From a checkpoint of a small waveform autoencoder.
Model: 19.4M parameters, waveform 16khz input, encoder arch transformer, encoder norm layernorm, encoder activation gelu, encoder moe expert_choice, encoder num experts 16, encoder layers 8, encoder width 320, decoder norm batchnorm, decoder activation silu, decoder widths [24, 48, 96, 192, 192, 192].
Rows from block 2 of the encoder, named by matrix and row number. Rows with one number belong to one attention dimension. Each number is 500 + 50 x the weight over the matrix's rms, rounded and kept within 0 to 999. All counts start at 0. Numbers have three digits each.
# v: attention value (encoder.blocks.2.attn.v.weight, 320x320), inputs 0-159
# proj: attention output (encoder.blocks.2.attn.proj.weight, 320x320, transposed), outputs 0-159
v.68:601462613478450395536435435472452522468453521484465476480530556531420490481565440535489590451416531542523551500569550444489442516511530489486361502487592483484508449428604489448503531543536478527534517496491433445499451549454486513471591441519546500527425458531503550409470589565430593476538473486493444483625513582492509580543475570493470653491422432464429522412528471477481394506538503545537551469475457515519548597405575511538530443509598570549529363525558578540497485511530557
v.69:529552495454529520549422434538528476552526441580525543471451589497503481453502523527518557450580449494490487575482495497555525555472542498520612609468456498469473413502566467527456525523520467431545559500496574511461478480505557511417543454395513563529399481505438522548509527536551477549470548515474492550470462502447413470479536460490563437535566480530484495516470484511536445513468568398552551536495496467446441558515538536506515522489522560527524559501521502483499512553546450
v.70:470532506553534524488482481490506553499502531524539517523482494492491520449469485481504478546519484477457522517505493541510536489510495458520544499542444462547420473503503516535458494505473453473509506479473531519476532482500582531491460508498541493547492514453508457555492486582525480503517503529546465494472494489481480521429510518491506430506516496554519502543499510505536528415447519523474475479479490494519439490547488483482494510503490526498495519501499450505501541479528435
v.71:481477445464568479502456483476514412490559483431588570459451520538547491541518520456579456550524465507457436559376629447457433434538394507512482508435450528510478516484485571452475509512489470512599523547491541618508506420587574606497455559457462496553527447515472525600586474478487498484526532472502398489465514440513555407411492507458503459560548584575463507480454496566489575441479482537475528523519449577448519414621525495513523522490481530429441544405457515465430521569484550
v.72:475507450552546506467512503483505499520532480446569529482481470518546530552500503493521443573504457470472475507444583443456450404530427494458483458486451525561490513489457595473436527519501465513563502551478527593480535425566545601462419513468496482487523493494504504604573478462476482516515507469497425553472527455514504465441473473512501462533566596570525466492495517530482594424478460533465516502493528506447518455592513470463492511534477522447507533429461485452457536524455456
v.73:464586515517474535533394555527475465559532507481477514537528522503546542507442490497511519532505462508508488536469512498512514450483492479542549503471421488460414485503468512464506541494480461457530502528468547491454528415492552583499454455506507532528465506473483475563551518553533486526505570457500492543511536474514471445469459478541520420483613540531556467585460525491491473463491436502502493515463513480510492576589498479476507522557489495491510596495481495478472507485457455
v.74:431568476426607500421514392426533589476464451591477467382438551462501448546465501445478623421525471420470553561481510483463559578513451458590589692485488479506473418458573537573407440495526250456546556413503547440409517539618584491465527480390493556539366589492461519507499536600545542491434449484507317534564420451452502502491433483458511540608475486524336568460504556482502452616632545405531453502397482431414492582483543407457531518540556580555477528413514531564534651543544432
v.75:455542473484534519530462439501505511500503490508517528513490523476511524495482515486518518487523483500480476538487521479466530504508465506572518533487455515491484458492495505508442502503484467471528488487522535481458504503510549502487490512435479532535466478498472497527492526538511524493468525480521450464485477495483513480485496515463534477510519497542468508492477539523504461520523492541520483521476458506487462547509517469491511477497523580538516512493485507487514520514550492
v.76:585473519535446428545546524493441476478489472509479505537543498512464489472527487510494535483442518554558468473584486509502439476525512511477388426446511535505556519503494474470513501511552568565474501525487440437485488563422457482536577478503500465462545451514501541423486534408479544531528536511483557508514497588562546528506514541461464605494409454476481526468556464520488489502489487570474557504486548517504527541462518606537499415495529527526544450532538582456520442406491520
v.77:434484471545488499488511559562507515522567529473546528478547427497526542489480478503484420576464469496462475464461470520476507445502519506479535439489492505502456489496459531481490531509475542505542456559488527549498542470490505537523486474537538456472546503492511477487517460463497503491521529501484539531487553514564543510441498489519513466453545548536565437519462502498496538435479479516452478477516528480527455461516485514524477516517441491456461511504486494450468480475449491
v.78:526483568493482508535443500528472481507511518541517487482521507566500508477526474515454562483523490487507526538520485539574486459518519502477549497467464481494471458499542492486524571558490494463511511510506556473510524483495526539473524475485526513522436449503511472486452541531512516567543499495498509536510520530505414534484496507518476484501514468513487483482525519484477452473449494484525559520473511473474481537561549554538490505527500544540530498529516474465457464509546475
v.79:512480492561413435511543592477450454463451586459494498566519461477498512469523515546540408487438514587522477402582485493484454484507580508418354344504616499518544521470435473453552466489512716546455518513460360467549473529432449511547506543546451451432649449513527542450512434373476480450501561491465533395452534568610552534561535502449472552401395495453575544425527429533491463499462471583510545493576576488532486469429503544556485437501482474515510385547516526478541451429486481
v.80:459500483397610488463528504495577604487526523518631505527549567506583497530484577473497305522531403591454501515471544498453513476571552482464611535539568480562546455473523480400535482444618504531592447524521505497450424436407542430506514441583428551501569508594452423554543516539541447549587474602344510481514524492548485397608443465484547519519528466531636407548510531480445477385479509485521449544372575484526425525555548603464533537519533491617488484525363508554472459513512552
v.81:523481553507510416498556523460406450581453426555542485480407544520505471509520541522497553546515525463470501572562492492551499471588530423562445480537511474517522501558551534473438505484432464485441573426507461570568447496485445565468525527506509415531531436500495525520482484524463561421470583382578476544485490526496515522419533499495472596482408558381415534473469497522493542690510476516468511518573474465577545460577513442577532539505472529485474530469570443508479518484523497
v.82:574562608458518521454496530496537449554466503518475540427457487496460540550539472554475574468491521476509621572497552526463519534529540502581485472562499485461475531466382536480605528501426588548416478419488448538453523422527448544482500419578559445572513470532449443443415499450449528525545452447586624494570441513450522484510482438501509495467537578452566492531543480479557537494570524489542549401529558410516584439489447569553507460460497513441453477520469517542466493516509492
v.83:574482497547524496540476496519518505443528492519528518552503480552508513508459486484460555503581500480446431549462470479541522507499503593513537525442456460510493465476553458499477486466544522559547578475520540490542451531589492510445499478502470505531597452510447434489424547519512510506421518416580466504498437571516471552519450518470489417444505428508504533542461453499497425440452528476531504626395461490444522507453533495472535640508506478578459478486573533511529510578538453
v.84:567514567468504468440484461478542469507536420531570487511431561523558472463471505475489534466585539547381550594508503493479530478561559546529564408477480426566466480481532540532433523499500482546510580455538514501448514543552413539483538466566539529526610419553435475491469592553480537553581557411475511434490459543410517489501419475472568459465462512484525519633455501494519479533476506539512490572466521445560537464525528475515529569527500505528445418519558494543530503567529526
v.85:445400431481507450480545453479541593485518558527581500499466554570606519476447509456491402497542486450424477571496470528493544484485530598494589466435478500548484396479613517439395549539575449518547533537527578451520467532483441441505561507512453553504538493499513490638471521519590496551523487567431361498453545523552481496522427539509567524528428458590507517593499476478446526449479499531550458653379558545486434508529537569414506568547546527670504447585520485525531529554531529
v.86:449533482496468474552564530516434490568483536517385459490519513495522557487479475492516532495518457462572540481467562558510534502436494419460451530551503529486499545486489479492544524502466550458418416497467506524580503464412512422513501441500469455484400546474506530438514464553485463479554602506526553504508532502530468495437517519524470559537503491444510515368551508491478493596521490494488469472633508474465503499510480484532454462469520525473499520473459508503479495441518522
v.87:483491503498432559523512534489390456492475472482381510484422489546466463475529465513516591505437563488545494510533565594511448535475534464545465437553463520457518514513506494539480489501476465468453492454504458520491512530495472494521523489496537472518446506449535565436486582501455546458491533435528512493467543519467529506438536491459586567517530534478510537401451499570547426619525503537484490484590410451484546468483475463530464432504503485415550541477590480488480528487507541
v.88:487548556416504499551489464508508454565477536506440529550413539501440476513495512537506543439472528548555478471599546558492519496548511498579405434470535533514520474515473559491481531524495444531410507432481501501492489446430505447465416499500474476505434501443530577527567510497450500444522527448498450446463500463457501496483482450501572630547503544495555511438496496586550561543493477461481498423542502440536507522569488520499503482503515472393508561481453464521446542526513485
v.89:461539514495483521505377473585612485501447530468460547502579533529553434511472521501536470424447508484521406503502515435487474545575489522377492514424572485560504423509490560509554510426539470546574575594481449441437464512516566487536441541474429564489496484505502517514499584387493553426399399534457378501496420425487532483522471525573569496508453504490527471533444568425536542494446496523451542491421608544561472552530494569488530485466525561480463592481527548545446433549409477
v.90:488528464531609490517572474438493519453502494464593519473438515394421455498526618529474462517452407614512497447603436503489484384465466485612501461532500576509585566552490484482474418566547406531501438482506523510507487433485500527501454521506559456450515570514521574604572468499507480509540527518472497465521518490525489499539630439420483555443546564543503483527516457600484529455467508536444417515438413531570485449500532484641499446475535388452484517548466451477510534487497459
v.91:505561500373467493517531452405527468543558472564483490563394471502519559452452477533499548408546508554503528575512554544433595479500554588571514373432463453559464501426528541528437568587487408558434515401522571480500571489484433432464508496507517550500455502458494536530521468593538477645653602432466456376479502425433507443490428462473576556500538491481552571518534494526537517530499487472534527503542488507535531512599486493426547554506508472489535475508490540490532582509541512
v.92:500468440531532476568501501497503546449502596457530528576575478444499515523478465455523422438517428520522440413499477504519507473462437548482575524425502488511475516484560514497540479500534487554539471541470555484516458464507572409445533564484472554499478529423514523598532486565534430506464466555466436477467478466576469480551490478544482481532484462545547529528490486500466542433482491495504491502426468585461467554554541534537509552508501471541508500494460449445484524526475494
v.93:441494439513468430531497481458462450464520492542509485551512514517558478428417499501467461429537496433472384484521503455479555489444538549466520505443491468580428463482609422532441575461493468524524562497531538459502499551515524487561585578500424570527495493452475517528489561594489487508472540491443445508464443521493529480475419568542511453486460387521452518527508506459526494548423490489512505590449496543490508561524531475440466560544492621594530579511566507492545512533507518
v.94:491533511528464561588466491504524515490495592493401514532620467484469500513534505506503510433490451479567482389493525476471569533478448527539441507435524589495475576451466509548568547483472515504470438519459509468502518490518558427524408534464468587471384542421515523502555477466541485488494485525544480437466515428496527508461540517530462509498547491517557462438607504532591557500513453507505510430521513540486479515467501512536510478492492530417509547498428541526462506479503498
v.95:481494427557538470563570508420492519433493495488666574507475530435531524479466499478465445489566432467462498482513453492490523468439541531510670565533501516485575512490574506428520476496512556533547466541512498464540472438515423500476603460541415537537582490559412449539477585592490512519568539526431547548535429603572469487558498453462513481442557480549449490568525475420456498443518462567539466611429466542542478489489548527459455509491549592652518418533530493456496481501509478
v.96:503460587531461570489490486409543419719525474506473499484513510535439473486477421526494542448410474450525513482561557515475431511467480324533460593483484554439483481466456452544464536553489567475466419503434488483543498554452446590541480532510489459512495513510506622602548453543540505499422541462518535489533561498540374602512518458499453553481457415485487540451561463470454402621529470405504516429578465432594528564586498397568488427517521442499572498531498454503507411512527512
v.97:495502485533461543496466507480500499511506445500474519487540526478519507525517509481476578536459595396593496390541471550515491557495482477494498556533525467466526443485463493504506509438474535514438540421464464488480463562559479559530441476459516505573467486469543598510479434546539530468402540472475489484569425457497501584502551429456527539465440567449475569508548496519540570461525484477529518496503529446552488433493491526547494496509462537454562505523530478506493510509454522
v.98:466543510491586534510550502511532557517569478425549535522501511447473521450539529522452432416564451467457512590452502497436514462460472448480485423426441408551393543559537488501516510575497499564538423540563480499442498542420510553421480558498471420511497517575510418558483528456603493505490517537463505440486535451568584490568481545508435579463491520503591447554506450551508480454505489613520460454378485563530492553547593515436459560565486590512486408521478476542520457448481449
v.99:503557468522558523483537480521518595441572566448543498569480516496542576479511483521483422489562476520466478621383466519450595461487495597477497425484459440579453543493518525504503457525495534541530553524549556508442482486443548522468462527498489503498436491527486339419467521542545450549588441537454450435457568464482582497607497559530438520499547494511472447566436511504511524374522538529487462513417489627457449471477517536467469534576540563538411436484465425529522572447532474
v.100:451567581451422580555387505484587467617576564539351378389500518532426465523510487478480476417421475439469504498528549530362455531555522398489447510486484523514441570521447502538516564504473442437381416468490495480567472483591506567590514511460483457412541566562470555511616397629460521418499506439574533412560561472567440610480479445509501526521400466519483551512529455481502473671461483478510472412571533438554611571485458410535500375477456510527594585545477519473464430552430459
v.101:479532502512544488506518512504552538521508522483512468408503489486495479502525533480504436493497449451482515534408513458425498491537487504489451504487389491562442534556523461475508512532533421573487533525538514485552486496536494524479498563562504476491483535569471532491514526538499545540508486506478516462510509483543465447492509511487480496519542491485533437585491492537502557504462514551462501484438536533480547557538536466477515456532453518512560490504498476500493438477504477
v.102:510383544390463459434516419460507383571526577672387509238477457571464470391478364491536580495491471710557439414603537634489372561673443569465531457484550620392502507396451612552509544468459620454596553558462593567597565567303432568612505411410546574486366478386487595484431479479484507557577597510621510488411701669588387651485615533564500526504549499505448617441600473476385395599613502397474557456588502454575502407570363499418429317544460411505592665420541420560504445415536423
v.103:509399569519527508470443464481482461522483405456496491565501481548498440469482437473492566539436507523570503385585531486505423536483450435496473468517569531455522499513554490526382497471476597407496466514453500474470479579427429488583470549513541495500457501463562579533492528603505517438452464395613510523512545530434467540495527497548427540491414498489465642425534511445468435485543451377545534518560453493499482507584437512470453522473552375440516565554551482465483518493516588
v.104:430464568467522492501524532416517539445483498493496477449507493472489448505560526473506504518502475546520501505514467469539490489577516522512445440591478562512531491504536475489463531492540522490568619477519591516512476483458451489572470553526532483461527451503452529507532579456413488552478469494450437524464504509468500441460526461558547432507592525466474449448448475521482624483505551515485497557457538520444486517522525556493516460481453416449552556550498444529468445486503531
v.105:407572558514516492454431480506484415577538450524392432479470495632548510465496492520496510381481510414530495468506581519509427551528533445496501464431543585542473468442566536499424583504519474382505512560490523485588557494538417519602501503574493409438418542525496575469596500561501466367552535511559433555547560489517474531432504531517443588465336488487501589402498500465523459548525474445542533452504520507447590552520472433463481462469501477489618577528561440490491453456474610
v.106:477529455584527527493460614516458504428513463457498485545516526606527523448542505509525443533544496541555563474572624444559469530568466531538484438436466588488488336495444362484552532477515393544438522516462485501573493486530520489484454490507457500558434531379502592582500537546552466552436581513568516533449518401537514431425499481440542537545410536494390566427497486468557547463459497446495552493557498538456635491521542538496477487450528545615515392542548520473473510535512604
v.107:481550465606566523552534538497451496443473555420549555563459490537502499478522521557562430527660429547475540640452520412639538495447510594574570570498506544470489377532493469508577509580531482573560495546542515556520528530527562491380480489524419451485455484506441428523457628477544423684543605574413495586459528468511599402486424561458549426474584514559431448483491535520528397380478509544435505520464473574390556463492597524447478563522490620673446270413480562503468498458619503
v.108:588589362470485458500446503678494544398487556539498441550459541471543621552460519506486502478515555493426465507473353534438629499491527634357585500458613428587518589369503565469584476477465470558457470467539502512546537490508634512503472438380416551500478484511481350420427428405520488452621493552458536382503425557502593583530513566512566519469417530491481541558509561542607457491522523375572497452485539458552517485392443491433523494539545637567393475369474492513533605561403435
v.109:540463494480476473475523500518469535457511500498504493501524470410481479531502531455488515465477479556506456471472447473490505485498493497470469411519515488503551580498567509468479495484527547491552527490531520493443503467457480453531497504522534524494542470485499445489471498432496514466542464490478484506523471528463519485552486522556483513505589459464505477486435486494514575482519479542516507527469483518517453565504483542467521495489486470421497572509501479513515486491488495
proj.68:408510429412516573482492546498546568507538511502567491536460477509490482540494694467534477552673403471500440539498399540505596453434452529457645541526467516582482539560451446491566533418497552553458456492511565518503517364506592372508415511517458567497572432428513475555548353381561526578549490517500601502445424450537487346526510477463553478479527505520519504557473484555493527464484528454546465496452585566530468484529515562486472586464468533494437537523428471390483529489544443
proj.69:473430466487494526469497511504523479456511571510477478489535467560471529565471436478418484486506571554487470473467520561426518432467477479488380415538505488481417577525501489482510467541498527453465464472514482503500566479520497540515508498588522444493587496475548417508524535505511507509546477529491550493526584426523532529544480556533463563526530586509466525422511544459434479510542460521500498497533550524588542515456490400479506541553526464530449478505577473488529444454453518
proj.70:494496493504487520531529485525506454515490515494460506462550518531499522523493419536449517441486509516490509456491533486493496512473533527459405495439487489424527485493528561522465472534500532411558524561494492468527504532466388475484563489458496472472501499529508482496452547517458540486494540529440504574508507519509525502566468465526524527509488547489479454437527497403447500562485476489501511509500532506457503509493464464486538458537512394509529545511504497502498493520476567
proj.71:489562593525483507470489510528526504560423515584339501499541461457567553507483442548499605477410564531474520434562425559553597509507552445477479420552514515423476492444433541534484537522473463457461556477528435415492506574417419487473479452556515484442482560558530442409424491485530481508461510478519515427507442484465476588562469464492449488503477469431512501561557516380547546501536487541504517472507479466585445609464449456485505406561491402534560543540539416523480485472505414
proj.72:497525554491463574514485484541520437552472514550371531502506503540517481500444465525547596498455559576497508446507447582547520518492523488508443490491476491400463500459468519529473487492453492460479537475532469440494489552449419457525547492538513506499511526510529477456443524558515470476480521474493525415516490515466502527536516513477496485505496465466470551529520516462529488522500517492560497527494414513548469517461440476468511401500494383529526511515531487570464473462491528
proj.73:565448508560524575477591461525537455469537489533535488432519516522463457525513455472479429499478503493511477437565530535431496515489506541442473511556514515496505501481531530543453527534504575484485455540501526520515504582496454436553571512485527497517466496470546499527461505526451512461520453522458517494522491494523522548534567527512543515514442546483468497445580498533463523490462571482449504490572522517512509454477512525534517493472508417485518511492493485492504483492475527
proj.74:529489439441463491549386626633534521597585562372602599619575379514522471470476524533519456544539593539475548495440452559584477411525461418448382404499483445500421494561460544448485517547479569359522467555527458509528509547415372483533492551608576431496625391527513361500514409525560447469616530524490614501428655531419545455542556499568457478478530555514505500530409484329496520413405459526529571550562547589638489460507423478503494470515498358506504554547538465415416343453503522
proj.75:507490517519488527469502565547520496525492518513504502488530482535470491535501467534484515498472535476501527462477527513494507464497495472472458503505509464482474502515488484491493500517524515469523510534485470519531518498478464505487471495526508467482541521514518475488529459490498508492559471501476511537497522487527489472515508480506489514516467557474498482507518473417514507447477496446443533483522566529544508513511487480515531531523464407498508572505493478472469475505460484
proj.76:432519496501559534439431454449550533497489476486552483461488509510485531516561603507517515521516483468505500507487514445516508529421521497517575647502515480531441460482512398472565525452535523562495480492481556542531506385586569496482422546486452534493456514444474479503567390419494454516484480475498460507527411437519483436446450465456532438474479487497518514563461526594509466503491544438492449440501559510519523523504518487492483595440484572513473422482484461471500533569489471
proj.77:559518531543517510511581407445468444501470501500447459518439550548450486514500434518552538498480538496501488478543525514534419537533524500527465534518485511490527495506510498554476506480469454493457558486492472479523480505522510505513502488445507482488427490496523522544462554531471495493474516473509469472501470457494491532510519520494532471526465500463458550488537507547467468535461515512495478502490433488482512490502478491514521469475493423496518527490517463548520527472516527
proj.78:502518449493481566484514457504542484492466499499448448464492578477477491486466565472482477491524437541489471506535479492414603546446493502522466504530511501492487502480489492514504471457492520548493494521488469498455495467521508444496499491525478542531562502460507510535538500447505533493485506527477527466517487473525504466542510530479555531487528544500502499519497488568479499519522507490472466467504510546508502533430516504445524573467509468548454515477479501489537538527454537
proj.79:452486532523538506466581431375530520473493445480527484460477495518445553514542510470472580563495450422564509507448552499529449553486516476537590677471483504480558470498521386514530528464498422552501487502474598551487518439581536519447493468413437532534387562475435589487525508472448530529466475481536451599567416456550497475410468500428514520567484427508492524517416469624542455529512552442464435490437490467421532526503523512480504545477499632474472512466466546506510540542536561
proj.80:544448582500469496524612520421379339500504560493441501484505451563436529501463422448602492434370594516597516381552459559498483547440528498429355459498565440552522600439551560599444512491465486457402568385546422578457557606483407582568466541502550466410516489494531507454479495526447493399436582500493622394553630521465565702446594678497477535458451518472370518409464597543473485627608445479562528472599450504426558534392484434510552462448469388375478486443577407504608436452441465
proj.81:459577456538474468514461497393613613551548485464504497466512547502442545514524514523474468586529484536531435419469490474520473555424540506424646586560461485502446453451474406578526434502525468482424439488548598448416568429530550426598407466472543486535406543462516468503539519547539498563505464519441444501448441490558537591548435516459536458538541442531558557661541481586439490442437532486443438475497526563515516479485506521422450571504479500487521371556569621462522569502508478
proj.82:521458383509476545504509514431543581404491462467484452527491519523475562560498515468527451524467454523467506399494519424492553500479491493419511460514461491548562573393494469504472388493563476536542491547509479493503448467539509497571514478495514491550432500502480489499532525536500473450446566501537486570512452495503473612474456501495527460515558517465504581515475513538481532544475478475439477507453483526431530464479520500497529535516532564469503401457523530497533574496475532
proj.83:477481519473473499434470519502549508601469566455441548473485460513524452478502506485582569497443485485576567477533542500472601440600497458483403550524475489590512524462415488503486537444522428475437578535536472462449492473428511508580512540495495515453429540482523568549510403489471509385484483479425549507492459397586491570494515488529530553553441533459530535504508563441519496489529457524474516461578541547482450542524498537530445473540484453502547556572433535479453444515519474
proj.84:523534506415529507490503539480519541474477525501504523495459461464467479511470591504509530551504454490579440416575400530483553491507525443464516516537446468532552479475502487470507500456483511513435510514543518483399491418456494399558450470494588596545397524520524492559540449526480502535424470528410505516501476478568403594559552509536500542499520485391421545499590551492480476506476488459532480456498477564500480506550472561496515493488488451410490554554470493509552564534479429
proj.85:488542610445557482481494483478414417510515563474509512496490392529412533445518515549486538440479571537597454465612514600492488437482588428520410526558501460516503537555517471546474563427509490404401557463499457586428549519468482530522481494553504445429500504506525498478514428501421512517463488438500645443590560487528500571480550514500453518473444500392382458379450602522612418581561476532572493453571549494487518572489457503523514422451463410398508607495446394498501460529468448
proj.86:487546465553517497533586515468526505390520450468644522540531481531475572544535432502478427498537501500482505515492567414456428531511457591529573492522491524502463510523501418501484464599521502451518410501502577513528490415586537562517483532452474453507539490482496448480521507477517518517531428555529433514477494536455534439488478530478545435500521520506504428526504448533526496484488486494496516514493488499490524447485512437442517551516517534590468469503555560449489549478475554
proj.87:538493434515545464501512505484565571471549453494605455501510487403480470489510542535466451546612389511459468508474365417509492438525482522497592499498451489490455421495488480454546540505509523554530441548472595490496546426537502441479479512494524514602445482467501515565529485531496454598507439536508436581455423552550469467515479488529462477529601481470501563550525444473472521456446521481488465559460550537544475456607549568461484566513499575511484410550474546481550576504471462
proj.88:561502492546560505511587507405493517443537372456582432442513438506514505486518472502432481479528449573472484530420477450464431545470472538473515526525422490438507497475529474533508523530482558490467404510501576520519526562582511575446552477515505504550544512498477476477456591566531480648506537524507526518475490546502464460491481516498477407489551498554437505555504515463465533514492476456571482583482505510461493438549546508484535522478532564547494398488549548537553546483449508
proj.89:511458503402489530558541496527437491474513493548394435464471457544570479486442474439449587458486466484497507556496502547443456551503445486540441486477509514457495537501574527538498569534505598549517518457515540542537458607448511578432512420541508418455529559528492537528478555577516500589503502459490640474496560518408524476473516519463452487429543474547504484498508526504576530514548488491619479488510468394429426503476462496528472421501496497514563540504510478538476470479614425
proj.90:545428539508470449508440549481513443663525490512539448540521473520413525510505466503604466480478580508465497466430459526576490548457554446411456565487548434526510427506554551540533554524456539504494508489441499463480580644534442429546481509518506483583549484438501493458503504569503453533492528535482441425545628508493567487453432511534477494497440473527489521416453519467463452453536505440428536464536435525538556459473493459483577545478455534479540395461499472497530435461476551
proj.91:576516556497610533520625458489470456396430404434685526475496459498464494481517539494427452508562483560478421533449436536508471448477477517481559492534418511444527481525538411458450465499486567430448408555545561520457485430570511540445534463495570579551531472485509402446456488494470512619502519576487540518499536638554403450519537468528503437482531504462441408516521539529553480523432524484567494517409519491517460443499558528474516468458540534510426532544492464548462576551459552
proj.92:481495533539506512498531503550509426563490541482485444479463471573506483480531483495509528437501555505508528575475573554483447492478497494511398549530524534454498504508503457540474525517452504487479582449520444514529483608458455585508503538500424408439612487530535498484419482524496528499506547452523633418549557524461528436433525509505487502451443491533496414399508546495553508575518518546529527505516491453481500465433510482518511475472512467552543630505566480502439450419538520
proj.93:471612590506535571485465393483524451548474547509480550506462489492535515492559537506500548515550479537534517505499550605511461448557548523525543538552432490481517461519456462502444518480526483420436504510568543474494477439456580456433463480486522491455476497548545454520524398495481546501478485468439616469515464464580424487528567490490514581475488438447524410468568510539546450458469459582535507437509575474492405538544528537551408513457494386543475582561461471472418520479484480
proj.94:476497503453543545484534502586492449473465416486543470501495460563537496519489464487421511429510515538438522606451591499502440499538408548556517486520465489428535501570473492456480504544530552521556456548515504576565429548500485618391590465515400427517613502543464514504434532511516496578524538527479547518528525520470421285488521489480470498490523456543523368473461479438588556560468508542519526521434505424428467490525486479521470483446528561644499614471529503516430504455487502
proj.95:456483520481470473462469514534461427582473587541468436519487431562452512491562548479618514503426527514570490388634568563567439501461606494431431532561527442592509512457536471560417525463502376459428589489511478508426524515524474453645413572482539503417453476503560557499552339515518476472418511462485542442540537455486528629422526535523500552454414479404486591372569576558458409521519515399451449355526510482457567521479486454560536546441460352421474541549454471503517492472491572
proj.96:463421393534511499556510495464576575331518485402580562642497552352548640509506518490469309589602467549480394526469440352458544417504554572464557419474484440552441496517525468442561438497523589496552488544486484565432480458492559545485513539461465511546567453472476347462525538453538522634582490529501495555458475528540685431568522591472493530439480558521614397500511455458505566482471571571483458592469556474535581464417524498448455624493502527559429449439536552489537577455395492
proj.97:456452498451410526459464538466514499486554552475488474571519502477558523490522470528458458564543444604485495576412473472454505471532484512499440578502464436473498528472502529474496507548466549470455511528481461477510525463481502503470518486492391480539560504488421482496543544537520509637521510550472620538463530557500467411515427522527523490499499521535534429458554486450513453506497488498501437495532541489519517533495535482487423563443533539564480519484480525567522513467544518
proj.98:492534531520509514495488449388441451482474598496553503469511464572414415475442488478432593515410498512524482457434552532524461482447484496495483563469545489452518484444548387514464433359497444533551530503430487495508516504556553516521453463494496499510484539465483583478451545490482495368440529442576493616478407467552494505369598491448424498504494507579478517459553531489477493545614483474492479419591452530510497524504467448508494359493538400497484520488525536419494530512475574
proj.99:490526561535552472468482503494435425540446541529486501407515443595443402500417472501513665427415535489483508504596597513623439530470525426487438493450532543514588465466527468523440483425579399543514486510489440429544487510544478461504497428512428451476427479511477667557421479474429484307418534445572468635484377418574372538392533421442481519559456396553461525470508506483493448586560512502534498378533422461490476557567469452526558378516541456442513592487521553466492491554538566
proj.100:598427387438430473553614523515586582420594403432643606468489555394533616505462491515412355638516484426437589590554539351451610439485496550478546482418379505547517456597490480456573429642532630504530630564457534497491520440453544530562522557409537491564533502499506452519595603483554517565545470558456483516385508551462601369545556520491570585433583543507505320460554478491440528459372514511432501580453593575507514434492548590467451615506493445501415373571463527489606494452471412
proj.101:532540494505486517540500488494475479528505489503532566518526504501450452502493479532451529529445542457485517474556598516517490483483524504458474421473504501462496460484503520526466446541528548495542579502484491535469508471500544500510486521438479454542489493439489520487500476515502465372491512523496453515482505521477568500454519493488522520502516538504521496498546504548483496553492478469460531494541507512498478478514479513490499480513543468461429454536444469491507496475466541
proj.102:502521343691582447584496525488667601249497368366639544694478799427401663570547567617516236512579339453396497710430443133521551529520624543449700474440511571700581428533565335411495640498578475491559364545483437485610452372605508576522593556492400524540452528558425336497598382541521424541635485566357356647502365466596646417497285457403553497460431437531636365477429432335628598403351517583534557629370491551419618452400642559469537723512474771650493359480602603523630632545394569
proj.103:475533477500485534483424553468561518377494566554504456635482484439544649541547554567556378495634474596492490549448390488515564426501571521540534429465500503529417505561441510452577526514481521516525436487547535470515494490474527514426495466553478515538550544484466383507557469407568485675559490601469544552475498439515489482583423541496531481470494511521532433523467521479610535468490508529516477567418521517533540519399542505509476480508449589542488434507518549539522502509476426
proj.104:549536518576523503546510528540554466540500433458519536563535508525484471525520538528589482472517573526488533478451625458562454502495563491431554400483510518483489474525468533485497517518488489517506402530512470525495561501503439511478540523515519463517468527468521484507514433455529476481503463525452495473554553498435522475519456516503506495563461502471553527502458502402492545501454532486456552536503566482537541419448495513534530534514502542541522452489512461505460462537506472
proj.105:606480474437392483584528548476536658370581534514513514571444504309508610547395563510484386533599460571425600575436359492455613422465448565522495422483450484555463511571448438390602447529507452552553569433495585520480484384416642480438537507429519495562545515466487385468556489416662473601460527559412478399389408481533554458610543494461480546517568526476479494601522433506479478476465484530515573525516486526570450424466462610557456454515492529539434375544450472419571592465457379
proj.106:641435511448412457519477591576533488522514622569392481477547427343579500527484547467423532514522536522517564531483412544464576416516442486520447429529491453467358646536387596451527475573409469534525617445526545485483505506451557409452524504479566556519600543548540350434518390401549511483424548527553489384546508502402487586602506539546491472486564545464500606510589491555509427498567455564482456469501510421566479499464418454451492458566535557451488589411477441534533433386446471
proj.107:602526576517400496449491444539421451538510536523365546439563506437456382518505543449467580444339661470537436400562494630473422548525472448472437421496566522450476657461432480472471397337444378465492524407474503516517422497596486395533480503535598544462511563532555510407377399459436494240375490418563440363560519504491462692515622501522425516583460506405537651467474500628563465533610461569432448374591424455529482548533434428510555378510553474321551618381528451431438491473458500
proj.108:451500508425455481472561459478393585580510555541460426379435467603578402504465489429369647479595408457445592652541522579481471505470465558594383637502424536498567499520563424567480540452589420516446547437462489499584431409552574527509457443463470472465475528509458588561469570623411490460426554411560521650438354402666330444488518420473440622447533470593437456464520500572435431528455400517520449464511355576377391510674544546480479478470483327461601593605436604505519566489639544
proj.109:441575554531580549488483510448522510504464436516535482529482511601496437515505478544550536456501506485513570514506526486546472550497532491488517526501536524505521419503514501515470545485491473508451452522505481500573522511492434553492480474521501456482426509506496566562505541516461486500517479505458476505508444445499453489462498456501469479491448504501484495518501565474496536488472528433528538519486529518481536467508515523533539525494486461559525462526515485522481507531535474